{
  "model": "waveform VAE",
  "dataset": "simulated sounds of rotating machines with and without faults",
  "train_examples": 39062,
  "input": "waveform_16khz",
  "bottleneck": "kl",
  "encoder_arch": "transformer",
  "encoder_norm": "layernorm",
  "encoder_norm_position": "pre",
  "encoder_activation": "geglu",
  "encoder_mlp_ratio": 2,
  "encoder_head_dim": 16,
  "encoder_fused_qkv": false,
  "encoder_bias": "all",
  "encoder_qk_norm": true,
  "encoder_parallel_block": true,
  "encoder_inner_norm": false,
  "encoder_wave_strides": [5, 4, 4, 2],
  "encoder_subsampling": 2,
  "encoder_layers": 12,
  "encoder_width": 192,
  "encoder_positions": "learned",
  "loss": "mse",
  "latent_channels": 64,
  "decoder_norm": "groupnorm",
  "decoder_activation": "snake",
  "decoder_weight_standardization": false,
  "decoder_widths": [24, 48, 96, 192, 192, 192],
  "decoder_blocks_per_level": 2,
  "decoder_block": "plain",
  "decoder_attention": false,
  "decoder_upsampling": "nearest_conv",
  "kl_weight": 0.001,
  "init": "trunc_normal_002",
  "residual_init": "scaled_by_depth",
  "optimizer": "adamw",
  "learning_rate": 0.0012,
  "beta1": 0.9,
  "beta2": 0.95,
  "eps": 1e-08,
  "max_grad_norm": 5.0,
  "max_steps": 12500,
  "batch_size": 64,
  "epochs": 20.5,
  "lr_schedule": "linear",
  "final_lr_fraction": 0.01,
  "warmup_steps": 370,
  "weight_decay": 0.4
}
Rows from block 2 of the encoder of a small waveform VAE, named by matrix and row number. Rows with one number belong to one neuron. Each number is 128 + 32 x the weight over its row's rms, rounded and kept within 0 to 255. All counts start at 0. Numbers have three digits each. After the name is the row's rms in percent of the matrix's.
After each neuron's rows are labels from the 100 clips, of 14976, where the neuron reaches its largest size: "top examples" is what is common among them; "loudest band" is the band of the loudest frequency at the time of the peak. Only what is clearly more common there than usual is listed. The data: simulated sounds of rotating machines with and without faults. In brackets: how many of the 100, against the usual share in percent.
# gate: MLP gate (encoder.blocks.2.mlp.gate.weight, 384x192), inputs 0-95
# fc1: MLP up (encoder.blocks.2.mlp.fc1.weight, 384x192), inputs 0-95
# fc2: MLP down (encoder.blocks.2.mlp.fc2.weight, 192x384, transposed), outputs 0-95

gate.290 082:152148125169082189155127083110176144157137143133166133122106164079142133186085175120135154156147153131128112143097120125159106162127185156152133170125111101189195104119153138136085131080052153171156157149095130132207122080180097168151141179143110147182122136069149130218157119124108079136
fc1.290 101:123091169160093126071159129140167110139119107178105122131163123116096133136152143135138144129137109101103094119162136154144178134179086125119128089110091133147223153099117117094186132149100105111104175086100122162113125166192191121162149148096204123105126122064128175110123175108071143168
fc2.290 083:150072090076090102113148143076152131121067120100112132124115142121131085135152139180131146104086055103118189149156168137153107146158089057158094138166122139155197160134103156112212127129095127114126113121093152180091163130131131101158126098153152117154120187103136103150151143154141071185
top examples: conveyor (36 vs 12.1); compressor (36 vs 12.4)
loudest band: 1000 to 2000 Hz (35 vs 14.1)

gate.110 110:116162178136143167134143180136114141133080143155142135142089092157063207121161072105105111115175191147166136126118149110120099134118110112124142143113136086145168070132154177138105072159105084099141137123134137075168134166135111153179116142156107171175134066158095143082118131143128164136
fc1.110 113:097147178111157113170095106109143146077091143100153136195177110147117151104086172171120123074109151118129091134103124101116152101156123139122118173067112108137091142123179134149122180141104171148163148130223143103116127073145084142130135149075110155103143138112133142154108073143139130118
fc2.110 114:114161128180115128136131110115098235086148160119131152115138136123140145123046169121104111101163167137123122117132127107113074117083130152132071147107107134112109113128148173103085183119058141144142151097139110170219149089138163190126110200076082137128121120114135150139123128135191133145
top examples: gearbox (41 vs 12.7); compressor (36 vs 12.4)
loudest band: 500 to 1000 Hz (35 vs 14.1)

gate.383 095:159071177103120189103101194187125079071153102085155149108138114117116122148196186129085140138139145070129206105080124173154144130175162113108146113142153070174159139104143170058134122152234167121107130094164124072131135097125179118112116117146128121119191132091189111097126123136153109109
fc1.383 106:155125167163070152152138150216108068170128188100117149124084160062095180130128214115104131116180129143128131166139168158121123142080162128140145112124171065117157149088121111147122162153187150126120107106129128107134157142107133119133127091136091135150170114111088120206137091174115123076
fc2.383 107:129101099132033176109149139135093156101069164122147140148126139115123165144135179138123134172104138144134131134167156138127150126065148108115150123180133115128158143117147144158079100126065086153133147090128118137213160167147152185135188130111087137144118169105094141126127111144073044106
top examples: conveyor (63 vs 12.1); thin (high-pass) (31 vs 12.4)
loudest band: 500 to 1000 Hz (51 vs 14.1); 1000 to 2000 Hz (34 vs 14.1)

gate.196 097:123135164135089165155172093155190110091143122100109123135094120144131191165153175134130123171145123167176117157120136185154157182106061108118128155160133129122174063152106063147164099171163126118147122168215164135111114156135181100123130145190118100149135074125136119084150091173087121114
fc1.196 105:148142051103117164201083117126163102137111187118173101162122103085117165181164156110131159150070141113136158153101122122132105159095131130104159198122152101157173097128116113166102049070158082123179144114119129075160115085142165192154159101138052111186123136084134091107164116142097094128
fc2.196 113:143117081134136201080172159144121099126099154119165113087113143102126112133139136129089123163048124115136139137157145124100129123160135045127142089175124122179160043119131132168123025099135041144105146125050115103165127178110120180163167109169148156122092099136099109086117105154095092090
top examples: quiet level (76 vs 29.3); turbine (74 vs 12.9); speed: medium (61 vs 33.8)
loudest band: 2000 to 4000 Hz (36 vs 11.4)

gate.128 099:157157172184116165151139132097186115147130136051085136122167159090113193151129156140123149160129177174117137122090147165172191156145082061147147138135135097145217105154095137117192135188124080105149111146132140102094168183101171100111099135149101101126164112057145167079149151131100082185
fc1.128 096:150077127103101129137153144174150118107109165111131153167141103080129172168137127149111109141080137133158170148123128162111139132107094118112170111099111092151189050108138080120116036097129091177108154080124146105178077134140079162144151146124091136162195139062117114133102142174088131163
fc2.128 103:126098113136118189091164122157124080142091115026126130106126139118175155142133126175153135142084117115128155154120149139151153146127104081107107108171157125139186118119116170149158083132134097183132124136041147102090129169135102108141144115173112114104125135117139126111151100167069060141
top examples: quiet level (77 vs 29.3); turbine (41 vs 12.9); thin (high-pass) (38 vs 12.4)
loudest band: 2000 to 4000 Hz (40 vs 11.4)

gate.6 092:138150218178118186154140133123183158122143148173112125166093104130126166168133174118109143159179130118152132127107141173173148163118120080162154138186119096110179140156118126171173143154119175160147109108157130099162179196167155136153074166142108129144175167094105172135148127124119093098
fc1.6 094:114165075108185156180119002110132146139091125049141105131184140149107095143051096119124149142111122190135114113119134087138095124141092142115091166133108147131099128150151105110132176120099190116153115179101100176086137115099103086130121150131139131114051111150092149155141113120116156153
fc2.6 085:108139166163096102143058049150148153116166132118123151122201125120123129153098102103122122100160166208135133093083153133094117104133102194143067146092090098102115132158132139113150158131096203133143129146166114186086128098142115082108087155071122105121097175142178172172121137121188159199
top examples: conveyor (62 vs 12.1); thin (high-pass) (49 vs 12.4)
loudest band: 1000 to 2000 Hz (65 vs 14.1)

gate.120 089:159158165196198148174151175163154161117111099159069155151071112124165161079099098136146138088141204191149110114127083159141078132110103134135133178134154135146144140140115115163087096145174124162177094153133171124058119134101086055096105097128149115155147145149100200123143114133127217113
fc1.120 090:124128181076102223147135162123141140143153065175132124117091151102141066127144109135095132147118160117127126109100126170093093128137108106142166154125097121096085085121160160101098078177108160131156124171128158119196132097212094130126108130151129135154216133133153088081145138124120202086
fc2.120 102:122154074078125125206138101131132118103100129116132124165128138156087127150091114129122122097145146119138164138134185098122203119100080124124131181147177131125048056120141065121159077142219131163174129093171137178126124169127117141124162154158144125135078184106153107187123135186135094146
top examples: conveyor (39 vs 12.1)
loudest band: 250 to 500 Hz (45 vs 11.7)

gate.175 091:100102130064085097080143197108152145123098173185192123103141122150118072121145151142149152068177185061077086137151111099116166137132170159113107082079187116114127131124136169141188174079117123104081109117088135137113095116104171168184150104084176150145110136121127107163132139081153126098
fc1.175 090:122125150108097114086101150149102142085089148109168121140138120102098190155161136119119156117161027122129117136103155154188151142133124145146094098151118111095145126133094111099146200112138121065098102118114119112147150132131140169133115106122126095188117137079114120145151133079078097107
fc2.175 093:159159165133145111162120090100085157179165151070131118127086140132155107147135049158176116133110203138129174148137132122101112135073116162131081120179154127102104072111129072112143113159246197069117129139177148162099114155147130114108153127130078128123111203128080127175120113156087137103
top examples: conveyor (63 vs 12.1)
loudest band: 1000 to 2000 Hz (47 vs 14.1)

gate.58 087:128098132151142123120094118075095108157186117103164142127153170189079132137092122129075113171169178099132164105110117151128124105171142104126128111128124087143203087128165167128165137164130087164113146110155118143120065113168144134116080160168179150125145105129179133043123123135179176185
fc1.58 095:121186094155192049162153129146050085129149114169090153174147121109127153125114133119152098128153086204128189111168110170096129099114102090148120156128174143109125185122130113105151139158191107123170128181128132195103133145163134082134126139117196126088098131132134181108104166128088140175
fc2.58 095:083196115080180085160152065207091128100103127111122113155113109099161146107139077148164129157110102175136147156143133124105098145047124169112104178154138108128098110139143146087059168133177149115146102145164158157182123157130098130133131061136117130115064150159075108137134130184062127095
top examples: compressor (80 vs 12.4)
loudest band: 2000 to 4000 Hz (31 vs 11.4)

gate.135 085:117154147174097207112149183091091092174180129198181145108119111154146120163134095137160115150174174165152180104133120167102086127169146129141132090182158119122181159121150146129129108098165170155095152103157136143165152154099168181178094150200112170126168114140149171169115208164152171126
fc1.135 081:123172048172138198174153074093158138145135132148097106112101121168163146143161125106175109170140118106130165125147101164112146140093098124129104139106187168145159099175111103124094097134167090145149133152134131181104134105114072145132176176176102145173094138119081145187142167109117135145
fc2.135 078:111105128117140144122125064111192147172151098153131089113123110133144129128205136114160150113161077158119121095129130184118138114177079152178150139163171162091074129179103098152129117141136093188171117127119137104082147138127134079154144110147162129144120139176116119189134096091136109142
top examples: thin (high-pass) (51 vs 12.4); pump (30 vs 12.3)
loudest band: 500 to 1000 Hz (36 vs 14.1)

gate.379 097:110114139101161183157116204166145162079110128077112151181136116133161122185177180143151151176083133135143186157092120173146156154099119099161147173140116100139176081145153133129092092108146080157162132136171154054185154184127173157134193134155076125135152108132142114116139082171147055146
fc1.379 107:110135132130141095118130051087094127115145133166119124135119135193090093093139088127128159124195073132097093109158122126110080122128153116137113143156115152124120170153110138034123182130132158065139122158108111162063128093155090075097107143199113112113057123138090164167142167070165188117
fc2.379 119:139126151187127048122045108119179131134137120177126112160163130120145104144118091113151139089199117186124107122125099105115112123158129197112100108126134157099099185131106170103080189100121225124127119166198111158103093050136156067118129137078173142118162130148184166108127147071114201139
top examples: quiet level (71 vs 29.3); turbine (58 vs 12.9)
loudest band: 2000 to 4000 Hz (37 vs 11.4)

gate.220 080:157110105138115187148125120077112158216164091138126147096111163111127074167184144117128163172136129087118173115127107154118160144149099158141162162160152109190138162151136050171114165151103109117164146130135134056160152120152145090139197130160119110118160147167138140123157141103201105149
fc1.220 089:122096120074120168096207110101166135104125143160112122155153103085138125152179103123158090163097129084124182139106103179122233131105097097129108093169131138181149123134127084132159121167100104156109139116075129148134140183213173113123102118122163113098140159165143158138095156198069108109
fc2.220 089:129203067051154114135073119076120122108118140141105138102138125150114095083102158154135153144030157103097097116181170104102109128143125110093158141081140149102157119097119121113095148092107149130096148123104152166127109161143154125113143130095179111107086147106107080136143154149144055142
top examples: quiet level (60 vs 29.3); gearbox (50 vs 12.7)
loudest band: 500 to 1000 Hz (64 vs 14.1)

gate.357 076:106115134109099188086160150143107110145196111205139166182092141091139152165131065134163150095139139164121103136175090096137149136112113139106073119135119123105140132114084107172169087127124122047114122121068142152134129093140094150130144109168162130166156182158159133138131159099140195090
fc1.357 073:154114079160103080123170095182155106127093105140120134134154068095146102156097186105129114122226148201157143128078135097103098142132135158141090114090116143167150136106108115146079158095094149176102151135108123142144100100148142142123094082119157148160076131178093136201114152163156137068
fc2.357 073:116088148163146064133120118172173062101162113153139130191070110081110170155090125133100127125125030065144085123108141144137135136112144114139111152113173127133132185129148135069165028177153108187156115159136130047110132093078088132163161096139177129132108129133179071087141135112210144107
top examples: pump (41 vs 12.3); gearbox (30 vs 12.7)
loudest band: 500 to 1000 Hz (48 vs 14.1)

gate.237 080:127239140108129185209138155128124173117172096163137171109105109136105135180135130118121130146098179093141155142137122117159053139117163141131129179145104120130127129115131097131165098130173130110180129132201127092183168079125135135135092093141183139158091125117124121149152083096164067090
fc1.237 089:123179168117127112184124100152117158222127145160120130141150120067146078136142118108129137165153107076130189131122133187088148143118124122150156181109077127117139153108085115126087123135144120143165100152190120154100150076223132089112093169109147113130140108117093107121159182120115134184
fc2.237 085:115143102098093097098094133133114142167158100210132096136173132091120166099110131128112131121194108143137154121157116134097097124101176180117165112118093170126120105126133175093110159152136064144129122142141129074173112126034091135116107159107134133095093124123143135170133183091251111148
top examples: quiet level (81 vs 29.3); muffled (low-pass) (50 vs 12.2); pump (39 vs 12.3)
loudest band: 500 to 1000 Hz (54 vs 14.1)

gate.67 070:146163140203191089143106060202108169101145139101131140154197159104164135096097153137150152107169156144126084151104127055143096132096179144121166101126138108135127169183140136107113114139081173105095090102191129045126112141154156140085147170096064120154130152105137137154139121133174153144
fc1.67 077:140168088096132159170094131135100203187117117109137131069164113097155136101145127133142126129162148087188094135114105160130193139115118168095188187153135121123070058091115081060147152116184087107174135096140149140161136166071107126091173149174164117120119158157115116167135147078169093069
fc2.67 074:117173150146150106142142093124128086129136098019119147145139111103155123110128115145118124104125207108116161120094163125115091119135142131146127124105147080171191100145141156095110145187179127090095124136132167145113103047151168097119058161106091129122131141129054187113122088113161142161
top examples: thin (high-pass) (32 vs 12.4); conveyor (29 vs 12.1)
loudest band: 500 to 1000 Hz (46 vs 14.1)

gate.182 085:166135073162152099086109129159163150145104171134126159106136145151130174158128127118164163171072192101080166128096122127129159155211179173124106108180121117132184118114092123104152089139179151092134133154148118167146084111108159160148079131069110105146074140157209152172178107082138062165
fc1.182 093:111078198128082120154087146048208184116163091166115149151125126145141171101101111122131160131155185120113101120114113117141085135173107150114118158100124144101131131125137103167117201122110199150157133136104099217059129138208120074125100105144191125098158127113141111163142138106130137115
fc2.182 088:094101141152075079153148213117122127080129124130135132154216128153105138168091120152148138112157187105114119140133173088097070139134174150109122150102079120118093065117128116139140124104170165090121115067167141147088118124087105127094122179055148109117097139106088093159145151094129128165
top examples: quiet level (85 vs 29.3); conveyor (61 vs 12.1)
loudest band: 1000 to 2000 Hz (52 vs 14.1)

gate.116 090:122178089155141125133094090166119140198156122114158173142144121079143130122120182093149124101166163165140156125147131186189142142110116176125116112135168123222144078122114133106182137134052145111109085098041131098147178112040114142134154131129108134167072191160133145115120172119110182166
fc1.116 090:120148071084192112130103218124082118084094127132144087093132121101118137132128157160128118132108105033114123135112124138121137124107146108108179142136051097090206153147112147080114070102207097083143160065128148088176123107148097167125103091066179114155116137071183102098135111098177043157
fc2.116 092:117076094117144041098120168112163113157135119137114147125102099082173110191123111113176166128145204130102141141102076118149159152108158191109165088161191073164130156115104141127171144123090101181085097125101133107114130163130144137094152077065086107116104162148201116147141062113126088129
top examples: thin (high-pass) (36 vs 12.4); gearbox (36 vs 12.7)
loudest band: 500 to 1000 Hz (55 vs 14.1)

gate.150 077:171123128164120216134099111144157142206146154140107174162078136132142141128134089111135151148125122129119132153127113069149054144071130126174184124154123136126149181137093120207089140113165188072131113079221134160090129103183154113144107088118126100161081119107138106145150112109145148095
fc1.150 090:131121178147146231153160114151118101117128135112124091119154146193173087128098109109109122117150175136106057141136143084134144137166140136102084155067175124145070103121142144157145154094092073123155133130095106065062143118053143074175189112156113145172149083167131171115137149059117162095
fc2.150 087:121090167127053167120165104138168156067137155079126148054088149150138174153105101111105111144149178115138118142114152137148177131114131095144110103130150097156066105152154097129131066140148171133089129148111119115144102115127149139149155123117158143133157109097129091135115063130107184140
top examples: thin (high-pass) (32 vs 12.4)
loudest band: 1000 to 2000 Hz (33 vs 14.1)

gate.179 101:108156142150154091125128097081151118131174146137201129105130158162128153100092083112131151103200087097096123108130119101109182125163111138117093128163125133091116192147094113086167146126130176105138109145173113164180144187191131168161135100093228151127085160169173111098138094111122122143
fc1.179 101:143079167123076111092171108053139164125092168141158093109140124119151110155119128122163137124137141085121123141126108097116112120132111196111068107188106114151125135155108138144062187072109163071114131107171132154130144136204141165147199103095118139115114152123131104145129103138075126131
fc2.179 101:108106089058048203120183100123140132138128138066148133152134163120126156160130147143090130137087150092113164130114143114167177120107094116127174121169108094145146139148133128117161101172111144127128142104137149074143133155136120180128168144216036110164102087116121105151129088154123078102
top examples: conveyor (48 vs 12.1)
loudest band: 500 to 1000 Hz (37 vs 14.1)

gate.139 208:150111144151140126141171196141124078056091122176096093166113153101061149108118091162111170111120143125090102196176230146115178154131138073156103156109131152113139163101088126117164137127100161137160086145062149189087139149174125094103096043086176098141124113134117160096173118080131113111
fc1.139 145:114132112156084141147105132176146076083074106161149070151115131093137130102151169128156137138176091118128157131129115129098187134097069065128130160155118165109169226130135139116139108158029103110156124097032131131186113083170124132144112094116150126115136083067097159112140119092108095107
fc2.139 150:143107083171085191066089161150118080096112132123127142103119128111070148114107151102039110137179121096134129129091201153151137117117182075150135078135081114090146198121147207100147183140092143061088142103097116117166177088167114154119090106109107124087161114086168123114118124097196106128
top examples: compressor (98 vs 12.4)
loudest band: 2000 to 4000 Hz (28 vs 11.4)

gate.66 103:109086153132102144098168166117138168133171079121105083053103125191123110105147159163145084101134145136151127132105153153061184126123168093119138062127181144102126138121109115144156114131186179145067116098157180124132063210129113111137143111129153148105167070151083117146108134157093153062
fc1.66 101:105148140105152138132226090068178142164161137213130127093141171138101105147103106139137094148175149129132154124129143114095217114225095103119099125139124134159129157085141127121179143173136132177135153189128136159120145114170139118161118079167214147141158153175110144151125189146100152124
fc2.66 102:116107158180163149132083078189155127106084154108148131208081115127123191159163177105127139136153055090144161104109124172187140103097123136135109142152112120137118105155138062165047099093111105096149151089146108063113148104116111156129135134181087137136170117128095150143124053162097204092
top examples: piston engine (44 vs 12.7)
loudest band: 250 to 500 Hz (37 vs 11.7)

gate.131 087:160121103142214090192163159116126161125078123110100184124092125172140190117147164159134137154110156127123199142125122189149183128088117091147090173145102108129125102122154069156136119129144119139173140141137189085115139127071102111139074177117103135163199132106141136091122112182066093093
fc1.131 096:131138113093112074163076128091117082122134133079133109093133113121143038083157166135128126163000135117138149115121108177115125135130138150133151181119108114089221046141129125124148085123065165147166127144152128159104146152086169130102096134092133118105167127112139097109143170138091090161
fc2.131 098:153098108137148099168119154105111086095097148065123125177128138081114157053122134146119128076048098080152163144148132148162149150114141067137237176089143130108162160137143086143143191146121133117157142110127113166070115175111107113150111103079108135118129155135102127159149155132126089182
top examples: pump (42 vs 12.3)
loudest band: 500 to 1000 Hz (42 vs 14.1)

gate.158 087:125173167130145137149121169165094095141131145130137118131050117176141147123114067108102104126147150157152179116113094135105110137090218080120215164160156111112173113146136122121153103124182136129159135168179138090175121119140126131164067094146158137179134066142073163117142109079173110134
fc1.158 083:181132139116177169128210140150153091113074037089073153145118110155173176139158130162140148137078176080129123145108120187146105125094074109162089111147134101167143100176144159131120125182152076111087097088115148143112155121085127074121135067131071111149160163141077110092128069128166194167
fc2.158 087:138097068148099138148149104111107118098100126094098116148174125173135186184118090185164135166084123161115196157096154116122126129091104113119078157173106139144089119126147142116121113072145155129144147147139149124137151138137100157099147133193108122095120199136126113184124126106119129168
top examples: gearbox (38 vs 12.7)
loudest band: 250 to 500 Hz (30 vs 11.7)

gate.164 117:170075220108139166111151174114183139055090188106110153094117136173124221194123154125082141176083117090121144131122172093154145148169126118144171110135112106131183103124102188155105068113142153134120150123113111086119158143181123164140172130154142100124176135095125100134147120156129127133
fc1.164 120:145102154097064149132103194145142140062065140082115114135177114123158133184142195118164127191139173076136152135091110138119176153139082151138134117110135131127129136153091135126130070151124109116120111097158152121130118120146191144149076173078126116187105137085130110125134121131127074165
fc2.164 127:116084134112051174128159124103169074127107127100160159107123137132154175154135163120129146153081095092127167109107195143149155127131095098115098119141160104180154125131119159131163073157126117094134145109057122095089104148115139150150139110219104135160118082127139116187148127186156097123
top examples: compressor (73 vs 12.4)
loudest band: 2000 to 4000 Hz (42 vs 11.4)

gate.78 095:144088143096125188142066174106132156128125164090112124101121058114129124160214093140120117208065159135157184133079130144116142147165142113105124150108136083174179119146136168146117039080157104080138128115154153092147099114129134149174123126123068154135168141147083095169114124122117069132
fc1.78 104:128124078124163139135172139160086181175142131160143100122128141178145125052109086129140135088124101135120072107139110084075064118163146133164065129153105164154033146101134173105134201076134168084133118145052122129101151076047109129120150120116151115116080126182153121159134136066159106154
fc2.78 110:138156125129135078191116105109101119150161124130121142126189128152149119112104123118159128110186130185129091129127104147104109132143105138136100173118142111117091165116134122089109224105100215152172124150140121126144153133167103110075128117103142112114120158132144161131132129149157198168
top examples: thin (high-pass) (52 vs 12.4); compressor (33 vs 12.4); conveyor (31 vs 12.1)
loudest band: 2000 to 4000 Hz (48 vs 11.4)

gate.350 160:096134154179153075152123171138111109103097208120150181097115100095061180162138134104097116151142159152161146144110172151156136150122200152111090135103106103079112151090161072135110144074122148157142162111136099122137110158154131158122090154036144137145103113141143171170141112088110064172
fc1.350 194:107138095159157078144198123150073176146108134133120108134145072097111115065119146162132129115129099155141116186174166086093087172104201165076123131077131174150136083103114134123088118101097096122127096117129153097117106162083076130121126192132098122081078094135119143160141141162152149178
fc2.350 205:113141127140191116132154118105154184136139139107157130107118151108176130119098110101139147118149207116096117066145051106155186119073086161111140146120112140145112091111122074152110116123077108148152146121128089159139114204146178160132158157130128123133146134121135145143150060148129143137
top examples: conveyor (62 vs 12.1); pump (29 vs 12.3)
loudest band: 1000 to 2000 Hz (47 vs 14.1); 500 to 1000 Hz (33 vs 14.1)

gate.60 097:124116139116121149143084116160132155121124119049114153140131105128180111173141185147104147135086133105137131133063137116151137148115124100126130158111161067146188107160125136149178076166134129146150127179171120123158174139104161144135102180168042119131154175082151116128138083191105051112
fc1.60 101:130116146102109105071140074031118134140145100141121086104203169091150107111147102135121141161169174088088144114123124142159200122204136164136138052148132127130082116112139176140071181144097139162048119128148105121127162153133087147135133176163117151148131134101106120126124176110191217155
fc2.60 099:116134125208125103173099117121134130129180102160112119114123127146143110109099103084117105107197173141131122130138120138125080121182170151172070175093099126081121154155136119118131148084052158135168121156139106178126157014128100093091065131075179129138156142169158117130129119077167193180
top examples: quiet level (95 vs 29.3); turbine (83 vs 12.9); thin (high-pass) (31 vs 12.4)
loudest band: 2000 to 4000 Hz (39 vs 11.4)

gate.148 098:149146149153125160155153157171111117093090140113119153135125109186102127093151210092114123133177152178154143107111157144140179141133116142151112130135151128133147139156149146126128126166148141120131140142187110123145101148121141124123123123127145133172139071180109175107134146195080168142
fc1.148 093:128137120118171135083112198138116105138102089177121156121053118095107118137132082098111126118163166102102158111127145202143144141099116130136116100136127149067156166115138145029131164159127180148108085144114108196149133214121126100086037142104144108142122132125125122107116121113120145091
fc2.148 088:090122159227160095164151131121164086105099073055137129082127086128100148087103070106132117081145077127149113131155152163155142137098087104122095162134091157060148123125148134113136185126064166087162133109144125131081125174101095094125078160098099133130145135125136186099140116138088124185
top examples: gearbox (35 vs 12.7)
loudest band: 250 to 500 Hz (56 vs 11.7)

gate.14 082:133117124106147124156137152171191133141134068167141163161090135090143098210160112100141164156168118129135187096127094167145138131114099132110098144217151160141189136111128120129104142121094129210130120107166116064132129109126144124146123149152133135166085127076202110089128114179172123095
fc1.14 088:061180152119092135142183064109080121101092126176134142187137115132149105139104123117119140099204133076130116111168122108080101117141088137143139163098127137119122204158127115094103139064128175052161143093161080187106168156162108111101112192090150107133096127091123109163123210102146154172
fc2.14 085:151112131184136068100097142087132159084083123208117122193123119121128099110120083111115127039118104126123153138146132142140122124152076186160068099121164214055091136176121083142152175124125117120108109131166137184107129134113142092155150125090182147126150190150161130162116146137116092130
top examples: pump (59 vs 12.3)
loudest band: 500 to 1000 Hz (39 vs 14.1)

gate.39 118:123104147132104127115084078084146134068099111081100082148174126158148131120117155143146160108157119143086125118136114166119215130174101112173113132133114128101161186157139154138160218158111153119137122153156134187105163217178187134105088138108168134071189162125109148086133127090119114125
fc1.39 124:126155180088144113162116089134164160091146172095125155167137122080178156139099215148136132067087105094151084148101118113090138116115127165109135131108141064148214136138131115140121132097171164123129156098206126123139108105102170165136131123050098157108180129099127119200118094136102098059
fc2.39 126:135070097089112184177122203119111101079103109126135097075150134157110118117169083153142139146045113106120154144141126156122128129207144073144131182174101135100139098126132138104172107110186119143185123156069140124069146139120061103107106112166155130124107146161109080110138174095184125168
top examples: muffled (low-pass) (65 vs 12.2); conveyor (32 vs 12.1); pump (32 vs 12.3)
loudest band: 500 to 1000 Hz (36 vs 14.1)

gate.173 089:104188131155186116184143120110083139192128119128163093124093130195110107168188119135109136191106103158161152106094120121079127131137168168114090165158102094131198091110124075126147110150180183166165137168148120112130152180074142154131114112183151145139118115164124166126138107102078095116
fc1.173 098:116143140143100126140137135127102238095052142122131122160128099148128200138093191124143156124084057139114131156161130134144130138117143102154142138129153141132198166163119097188113200145184135102135122107187137122090160085103210119139137126132140116098161141072126141185151121107122063191
fc2.173 103:153214140177112131171141092126144162103081118081092108134146146149159198165082224146145114143054054140136168115117095117145144130133114134144130160111129105152209095137096107139063152122172136134137131132170131072076137104149156086114141135111101103135153140135107180120134084125097024108
top examples: compressor (76 vs 12.4); thin (high-pass) (47 vs 12.4)
loudest band: 2000 to 4000 Hz (32 vs 11.4)

gate.27 081:119125100080136166134051114068120147094150124180174139148099120116125079139143091112147141159090174074130157137117099100175136144077133115120135155094148145088113148151140130156127138119181152136174121167141115134132135124147166168123149133199140119118146136125129093095150089171099159095
fc1.27 076:128162172178124137181091156132086153128152133141137130109112123183106210113119125141149105125115114081109086135104106172148139121112165160129126173121140113028136143119143128124161194143123104133149138157178125128130135064087140103117207117164180117107091152091091145138129129114176093131
fc2.27 079:124143145139066180158101115138092182086107139155135129150059135124061105157128118092081149123099148110133126105124103128134159123128100114136113157147159120079094128132116037133176096193192105116165135127160089131141146121171134105161175099124161140123167173138093077098137096123127091099
top examples: pump (39 vs 12.3); muffled (low-pass) (34 vs 12.2)
loudest band: 500 to 1000 Hz (57 vs 14.1)

gate.134 089:131115161144110147177112158101111176101177121038067171050139117182184129117121135160195131160068117106111143143154087160109121146135138106103126158114151146140145175111146157156166135130182141076148134152077184151134097134183151075094124141116159112128191143091111142096145105082102061132
fc1.134 097:167125114105165129162063125098148189109089128050117109109154121125134159110153151134121117135057123078159145129093113092132180143136101121121160123119139089126143097178104126210126096144069110154103103091172149091146163105140147144127160151123059104150148136072087093127119112207157113165
fc2.134 094:111117058113195175120172120136105094087083132120104100087202103080138144095087120112183115105099086133126129132148137105121110143180121120107243118118065133099118126109135142116112147143091077129115131175146121131051099134087099126104089169070226112092107140165067122155125165110195125199
top examples: muffled (low-pass) (37 vs 12.2)
loudest band: 250 to 500 Hz (34 vs 11.7)

gate.262 094:172111106109105194137099129088163107167166146095144110086116108146142093135210108125143142199107161119122160140092122173114121158115207111103203134157115113171110106083139134137111118134184141127136122130143141111137076086151167142151162127144087143151183079095142107130162097143109131065
fc1.262 094:100162152109171163185144138056088214086119124136169107077122159142125132102100136105102138147135173052092087115135128144196117142177082136139229155047111121137179078110123140126065151111202126135148133167157115096145124149155086174138162151118121115129185142103142089126155122112156147146
fc2.262 089:127120122103111120096127120091154164113129078121110138124173103150090095130110196108113121090161080081148152110105118150134177113114095104141187080138119116089102122151136121158143093171166177051101131101203126151102119194119161105164090143177094129121193140112107122145111166153160124172
top examples: muffled (low-pass) (76 vs 12.2); quiet level (61 vs 29.3); pump (29 vs 12.3)
loudest band: 500 to 1000 Hz (47 vs 14.1)

gate.154 110:096162144124121122166131107108126172152167132184138122153163126169144091088110077139151140106253117202125113095135118087083143112150075101138080181124186162167125133124137164140109173120097159096185130163146117157133129164157137163104120149146186139120132097194067174102138197126056185135
fc1.154 112:144154098144172192137125207196123052105066161077123123159095105208104172157146075118100108128083148210158143155110155130174117142083128117083165109112118112156066129119127092129116097119163042113118128129130148126145121163125142126133136123157109138133102091103144151108119083141124110118
fc2.154 121:110160154139158070153034136109114139101133112119127098106126112150101089075118162142119143078172178174122102128115121111083109142137143195126109137066147113046142145120103125120106175128095222129132103130149133222135094107096120079143091191062174114116120150158136145095139105105143081176
top examples: muffled (low-pass) (48 vs 12.2); piston engine (34 vs 12.7)
loudest band: 250 to 500 Hz (45 vs 11.7)